A small class-conditioned image flow-matching model, trained from scratch: patch size [4, 4], layers 6.
Rows from block 3, named by matrix and row number. Rows with one number belong to one neuron. Each number is 128 + 32 x the weight over its row's rms, rounded and kept within 0 to 255. All counts start at 0. After the name is the row's rms in percent of the matrix's.
# fc1: MLP up (model.blocks.3.mlp.fc1.weight, 1024x256), inputs 0-51
# fc2: MLP down (model.blocks.3.mlp.fc2.weight, 256x1024, transposed), outputs 0-51
fc1.250 123 [112  96 161 171 174 150 132 100 169 150 145 143 123 163 115 126 149 147 187 136 124 168 156 122 132 159 150  40 104 104 139 103 128 127  90 161 154 114  93 143 153 102 135 104  98 172  98 148  94 182 199 166]
fc2.250 129 [148 165 193 142 118 153 125 149 110  52 149  56 116 186  84 138 170 121 138 101 145  55 129 112 121  84 128 129 172 207 113 130  97 106 127 156 136 156  99 120 104  96 132 131 110 115 115 195 168 115  74 167]
fc1.251 141 [189 171 134 137 142 169  87 124 149 129 118 183 118 120 147 113 151 191 153 126 106 135  96 116 110  78 120 166 124 141 156 109 138 110  98 131 144 124 142 130  82 109 127 151 165 135 142 173 176 135  95 125]
fc2.251 166 [ 69 175 147 128 139 189 161 136 147 143 139 165  45 187  78  96 128 171 147 171 172 120 115 143 125 160  98 120 117 110 102 118 111 120 126 110 162 104 126 107  97 156 157 169 145  41 158  88 100 132 168 116]
fc1.252 121 [ 76 164  93 150 135 150  67 106  90  96  58 129 144  98 137 139 131 102 135  76 153 153 107  73 185  78 159 164 123 105 145 132 121 145  60  71 169 172 124 132 119 115 133 141  98 120 104 136 166 110  63 129]
fc2.252 109 [160 142 100 103 117  96  36 130  58  40 115  58 118  93  77 112 170 219  62 116 141 109 126 130 101 160 141 203 140 156 148 143 114  86 148 153 101 115 201 104 193 153 126 143 107 145 130 171 137  83  76 102]
fc1.253 086 [ 96  93  94 168 144 134 209 104 126 131 158  96 138 119 132  96  94 119  56 123 113 189  88  93 127 128 146 133 146  87 123 121 110  83 119 102  79 117 117  86 157  86  93  70 121 186 128 106 114  94 107  95]
fc2.253 082 [143  99 147 139 112  99 148  37 171 156 151 193 120 141 103  94 142 145 124 157 111 164 120 153 142  54 161 152  95 101 144  83 136 119 130 105 209 167 139 144 150 133 117  75 131  98 183  87 163 179 113 102]
fc1.254 086 [189 157 128 129 121 169 159 149 166 111 129  70 143  89 134 132  88  82 130 125 149 151 121 153 156 143 146 131  62 154 150 109  98 126 121  53 153  97 165  86 127 102 150 168 143 180 155 146  91 155 114 113]
fc2.254 078 [149 169 172 124 142 172 137 145  82 137 146 151 143  61 158 163 127 148 160 154 141  93  61  45  98 111 114 174 132 112 202 106  97  85 112  96  83 161 160 190 160  96  84 151 107 110 159  99 120 125  77 151]
fc1.255 080 [165 191 160 140 157 125 149 157 185 133 162 124 144  84 115 157 176 122 105 126 147 146 125 176 128 165 154 146 139 198 150  96 122 148 116  94 138 142 127 174  63 112 122 212 117 100  97  71 166 103 154 123]
fc2.255 086 [156 197 161 108 165 115 132  97  96 103 128 130 133 124 164 117 145  83 134 142 147 148  52 134  76 156 112  99 111 222 127 122 113 105  71 142 125 133 135 128 146  83 131 109  91 117 165 157 115  87 117 120]
fc1.257 087 [128 145  81  95 118 137  73 150 145 156 173 133 103 169 118 104 187 116 108 136 145 122  94 175 118 129 107 110  97  75 135 156 179 136 117  54 124 132  76  88  87 106 122 139 165 143  77 117 149 117 161 121]
fc2.257 078 [162 152  75 155 105  70 162 122 118  95 105 124 144 125 148 143 127 152 108 108 187  85 160 163 170 125 176 122 170 142 134  86 141 139  85 165 130 135  69  90  87  86 135  95 200  96 161  97 109 104 217 150]
fc1.258 083 [138  56 121  80 135  73 174 131 117 156 182 191  98 102 105 132 143 145 113 147 144 159 116 108 124 154  83 164 180 174 112 217  80 111 136  44 140 119 124  75 114 123 113 104 156  86  74 112 152  87  85 128]
fc2.258 089 [167  88 139 131 177 147 121  44 198 114 194 106 114 140 142 127 136 108 112 126 153 147 128  90 110 161 170  67 117 135 152  93 159 129 143  78 106 144 149 137 145 127 193 133 129 129  72 154 149 132 152 167]
fc1.259 104 [129  97 119 165 184 143 116  82 182 207  82 149 174 132 153 116 142 100 114 123 146  96 102 116  94 125 156 103 106 137  80 114 116 137 170 126 109  94 148 115 117 102 123  76 190 123 140 102  71 114 137 135]
fc2.259 111 [ 70  87 164 118  79 189 178 195  80 135 164 110  50 171 222 172 138 126 160  91  56 162 143  78 129 111 120 195 116 152 121  86 100 101 117 109 117  71 132 100 166  77 136 172 112 132 153  91  97  91  98 147]
fc1.260 087 [ 52 181 137 174 110 140 132 155 116  84  91 110 150 161 132 154 152 130 131 125  96 157 107 110 135 159 112 102 159 142 161 173 188 110 160 152 138 108  87 140 151 105 121 158 107  87 104  58 105 122 117 142]
fc2.260 081 [114 146 116 154  87 182 145 148 142  69  91 102 150 113 119  75  90  76 128 144  63 114 135 144  98 106  95 156 143 139 103 146 126 104 131 251 104 103  36 139 180 119 128 118 169 135 149 166 161  70 155  41]
fc1.261 082 [142 122 192 128 111 131 168 108  43 159 126 118 161 181 210 178 106 123 108 119 113 132 133 166 127 120 179 169 150 121  97 166  76 166 207  80  76 100 161 149 115 148 183 126 109 103 130 132 130 147 106 132]
fc2.261 084 [135 136  93 122  81 126 121 117 150 153 163 159  86 111  99  96 161  47 116 171 122 151  59  90 158 192 217 133 102 133  97  98 145 171 144 141 128 155 119 177  97 167 121 180 136 141 138 121 124  94 120 170]
fc1.263 085 [ 89 172 109  57 117  64 148 186 107 112 114 154 224 138  81  89 134 152 106  32 146 172 111 154 119 137 144 143 141 121  80 146 165 164 155 132 131 123  88 143 102 106  65 130 130 143 151 118 154 156 160  80]
fc2.263 083 [ 90  83 122 105 147 128 128  58 147 126 130 125  42 135 138 143 113 108 137 160  91  93  74  86 104 123  91  69 151 134  90  96 135 111 145 114 150  98 132 148 216  75 119 138 143 109  96  99 154  76  98  95]
fc1.264 089 [174 121 169 129 140 129  90 138 135  90 134 143  47  98 144 165 105 116 130 137  92 132  92 152 134 119 145 107 128  85 177 156 137  88  48 166 103 156  77  73 154 122 159 216 175 185 136 113  94 153  79 130]
fc2.264 093 [168 145 128  64 143 156 126 113 101 135 189 109 183 181 153 120 140 194 103  97 130 111 111  59 121 109 170 133 132  86 156  79 185 165  55 147  93 178 115 125 150 128 100 121 126 180 102 132 138   8 134  85]
fc1.265 101 [103 157 120 106 152 117 151 106 159 159 120 164 172 160 128 113 146 151 156  91 148 116 102  68 180  96  65 126 138 149 117  95 121 122 121 142 188 146 162  93 220 128 131  71 151 155 140 114 119 172 110 148]
fc2.265 105 [119  98 172 155 120 124  69 204 133 148  97 119 150 115 140 126 115 106 150 146 121 124 247 185 121 163  71 131 115 148 190 149 175 168 151 133 145  55 103 115 158 120 144 119  68 107 131 202 131 143 158 120]
fc1.266 134 [ 86 181 187 168  89 182 119 132 111 165 118 137 165 121 140 141 127 140 136 139 146 134 157 136 153  99 108 103 104 198  92  98 112  71 130 161 137 115  92 204 126  75 149  72  90 186 161 161 117 141 104 165]
fc2.266 129 [131 185 156 133 105 142 124  66 202 108 118  63 121  99  48 116 180 134 120 110 144 145  97 155 107 111 153  95 146 128 143 175  87 153 171  53 161 162 157 147  94 127 122  68 133 115 141 197  74 111  95 119]
fc1.267 170 [136 133 149 156 159 147 103 110 162 103 138 171 138 130 140 129  66 147  66  99 121 111 106 143 124  99 122  69  46 182 144 134 162 106  48  90  91 127 123 148 129 107 120 169  91 113 134  95 164 164 166 162]
fc2.267 139 [136 140 166 101 110 189 108  95 128 122 103  88  93 132 195 116 151  82  73 149 128 139 147 160 106 160 148  94 132  84  96 157  79  70 162 154  67 121 118 152 130 136 102 215 140  70 106  99 140 154  44  89]
fc1.268 101 [120 183  87 102 170 150  94  91 184 127 108 114 159 150 136 105 112 119 127 120  85 126 199  98  95 112 101 129 144 154 132 121 139 110 100 117  84 169 200 157 140 134  80 101 114 113 105 143 184 100 117 102]
fc2.268 107 [120 124 141 117 108 122 141 179 125 166 116 171  97 120 134 131 126  82 119 160 136 114  66  58 115 163 154 121 139 128 140 152 132 154  88 164  64  52 182 162 173 118 155 118  66 129 169 143 126 163  99 130]
fc1.269 085 [164 137  99 104 160  73 127 163 134 170 127  91 101 101 176 127 164 137 123 136 210  90 120 136 167 174 124 130 147 175 206 147 124  89 207 133 117 147 123 114 126  90  98 119 111 165 167 164 159  98 110  77]
fc2.269 082 [122 108  99 150 117 177 133 138 119  81  93 166 147 162  96 109 132  57 106 150 116 151 102 101 169 178 140  92 164 147 142 141 139 168 158 131 157 138 108 122 144  98 149 132 129 120 150  91 105  93  94  85]
fc1.270 083 [150 134  98 106  99 132 107  91 199 185  85  95 124 116 103 135  89 129  85 110  67 180 140  88 193 115 149 127 116 177  83 158 153 122  71 130 167 133 105  86 127 123 147  56 178  86 118 190 123  98 106 166]
fc2.270 074 [109 106 136 107 111 121  82  93 179 216 131 157 177  89  96 169 112 104 168 114 132 133  70  61 191  90 152 147 143 120 142 145 174 146 133 157  97 193 141 138 128 143 123 182 114 107  56 113  59 147  91 148]
fc1.271 106 [134 118 141  71  95 144 121 108 149 122 111 103 113 152 149 105 133 143 106 118 148 235 132  86 157 110 153 110  84 107 108  52 127 105 122 150 155  83 147 119 149 142  67 146 154 171 130 127 144  91 111 127]
fc2.271 120 [125 147 146 129 165 138 175 100  78 178 199 129 108 150 158 107 161 185  28  98  98 104 149 156  93 175 130 168 134  97 162  92 108 155 137 185 136 189 177 163 138 110 177 167 129  84 138 128 149  36 117  87]
fc1.272 101 [140  99  85 142 134 112 137 119 149 133 122  89  58 125 133 137 107  22  86 150 137 205  93 126 172 179 133 139 173 146 113  90 135 114 154 102 147 135 198 117 147 125 162 120 179 115 103 153 172 128 167 113]
fc2.272 107 [ 91 132 138 126 148 157 197 170 133 147 114 190  85  79 153  96 146 133 100 158 123  98  39 120 155  52  89 157 136  86 136 130 109 151 126 131 117 162 160 130 166 157 108 127 200 147 110  86  95  78 142  99]
fc1.273 079 [171  69 128 115 116  76 147 103 122 124 151  53 170  76 119 140 141  87 128  95 100 130 107 101 120  88 183 128 114 120  94 192 137  61 129 119 163 112 180 202 161 155 128  98 131 163 103  90 130 169 127 133]
fc2.273 076 [159 143 121  82 127 133 112 111 131 151  91  96  92  93 181 129 105 139 132 150 156 102 163 165 182  57 104 149 127 126 123  87 104 152 129 156  97 162 131  73 128 107  97 127 137 236 108 160 137  67 144 123]
fc1.274 131 [110 114 124 132 175 133 105 162 124 112  42 110 176 161 128 172 147 111 120 134 117  91 160 114 140 106 135  66 132 208 116  91 117 103  49 144 144 144 110 173 142 109 131  44 118 134 114 107 141  89 125 151]
fc2.274 147 [ 91  98 140 119  82  88 160 151 136 152  67 131 115 102 114 121 124 138  77 132 140 162 144  86 159 102  82 102 152 151 132 138 123 171 140  72 175 137 100 159 136 104 127  84 170 136 160 161 174 165  97 175]
fc1.275 081 [ 88  85 132  91  92 142 163 152 135 172 156 156 136 139  71 115 163 138  75 154 100 124 112 162 150 137 126 164  86 128 113 179 123  96  73 117 118  51 130  94 143 156 137 105 124  98 138 147  93 136 123 172]
fc2.275 086 [136 118  92 104 121 171 131 127 131 116 122 176  75 154 111 105 114 117 201 204 125  93 157 143 155 124 133 117 149 139 146 114 148 125  41 143 140 129 161 123 148 126  84 121 139 166 110 102 109 127 142 168]
fc1.276 095 [146 157 176 155 173 156 110  95 102 108 130 142 131 138 112 121 150  94 109 120 134 137 130 210 115 161 134 160 155 116 107  74  99  94 205  95 138 161 168 118 162 130 127  92 172  90 101 123 141 148 205 173]
fc2.276 099 [ 74 105 116 113 155  98  94  78 107 175 157 135 108 183 115 157 114 153  97 140 168  77  90  88 165 102 135 162 101 133 147 117 144 147 125 116 111 112 115 110 128 163  63 138  94 106 104 174 148  29 162  72]
fc1.277 078 [171  91 122 162 141 179 122 150 109 131 184  65 120 120 125 130 132  90 136 141 135 143 136 117 104 145  92 158 162  98 189 119 107  87 194 123 146 124 113 135 106  81 101 155 146 213 108 139 108 149 141 188]
fc2.277 082 [146 161  85 100 108 119 127  79 162 114 145 190 107 113 110 148  63 114 123 137 136 224 160 116 188 153 109  86 171 105 142 179 118 108 133 131 133  78 170 114 103  97  47 168  77  82 143 107 133 105 155 145]
fc1.278 082 [133 101 120  81 127  84 183 153  71 108 115  68 142 141  68 108 138 120  66 152 119 123 115 143  38  98 118 110 130  68 114 151 124  93 145 166 216 160 140 117  98  93 145 178 121 129 156 150 110 146 152 125]
fc2.278 095 [141  70 135 102 120 107 151 117 135  64 173 158 104 156  87 148  79 112 184 121  78 114 131 152 100  82 103 154 146 104 119  81 160  97 112 168  72 184 121 122 123  80 112 177 143 166 115 108 147 105 144 155]
fc1.279 079 [159 148 117 104 127 141 114 178 104 172 134 160 109 165 119 126 142 113 150 112  70  87 149 135 131 123 139 152  98 162 104 151 151 151 218 100 158 131 140 101 103 170 138 157  83  99 128 124 137  97  85 149]
fc2.279 086 [130 102 136 151 184 146 160  91 155 148 117 158 142 128  96  66 161 131 110 138  81 124 122 128  78 114 154 161 124 132 101 138 132 110 135 131 104 163 113 158 142 160 192 122 166 161 106  80 167 207 111 107]
fc1.280 082 [159 132 141 106 138 149 147 178 115 128 145 115 111 143 177 173 189 148 151  95 134 100 135 126 107 121 165 117 146 168 121 206 155  80 166 166 128 158 115 186 146 160 123 126 135 202 162 109  88 187 112 136]
fc2.280 082 [133 156 123 106 187 138 147 103 120 147  72 128  99  38 125 123 137 235 126 101 102 157 143 130 111 135 148 193 169 141 115 147 112 168 147 127 122 142 138  96 140 159 180 162 124 140  82  77 162 100  85  91]
fc1.281 141 [102 174 137 126 135 110 138  88 155 182 104 183 150 126 132 153  88 143  70 123 139 115  77 128 143  95 186 101 124 123 138 149 111 140 138  75  79 152 123 160 163 102 106 106 107 171 101 129 154  84 107 132]
fc2.281 132 [107 199 194 127 117 125 105 146  81 107 109  46 140 128 189 182 123  80 109 129 126 125 138 115 114 199 202 123 173 121 103 146 114 116 147 150 143 150 126 133 127 117 111 120 139  76 148 160 135 106 155  90]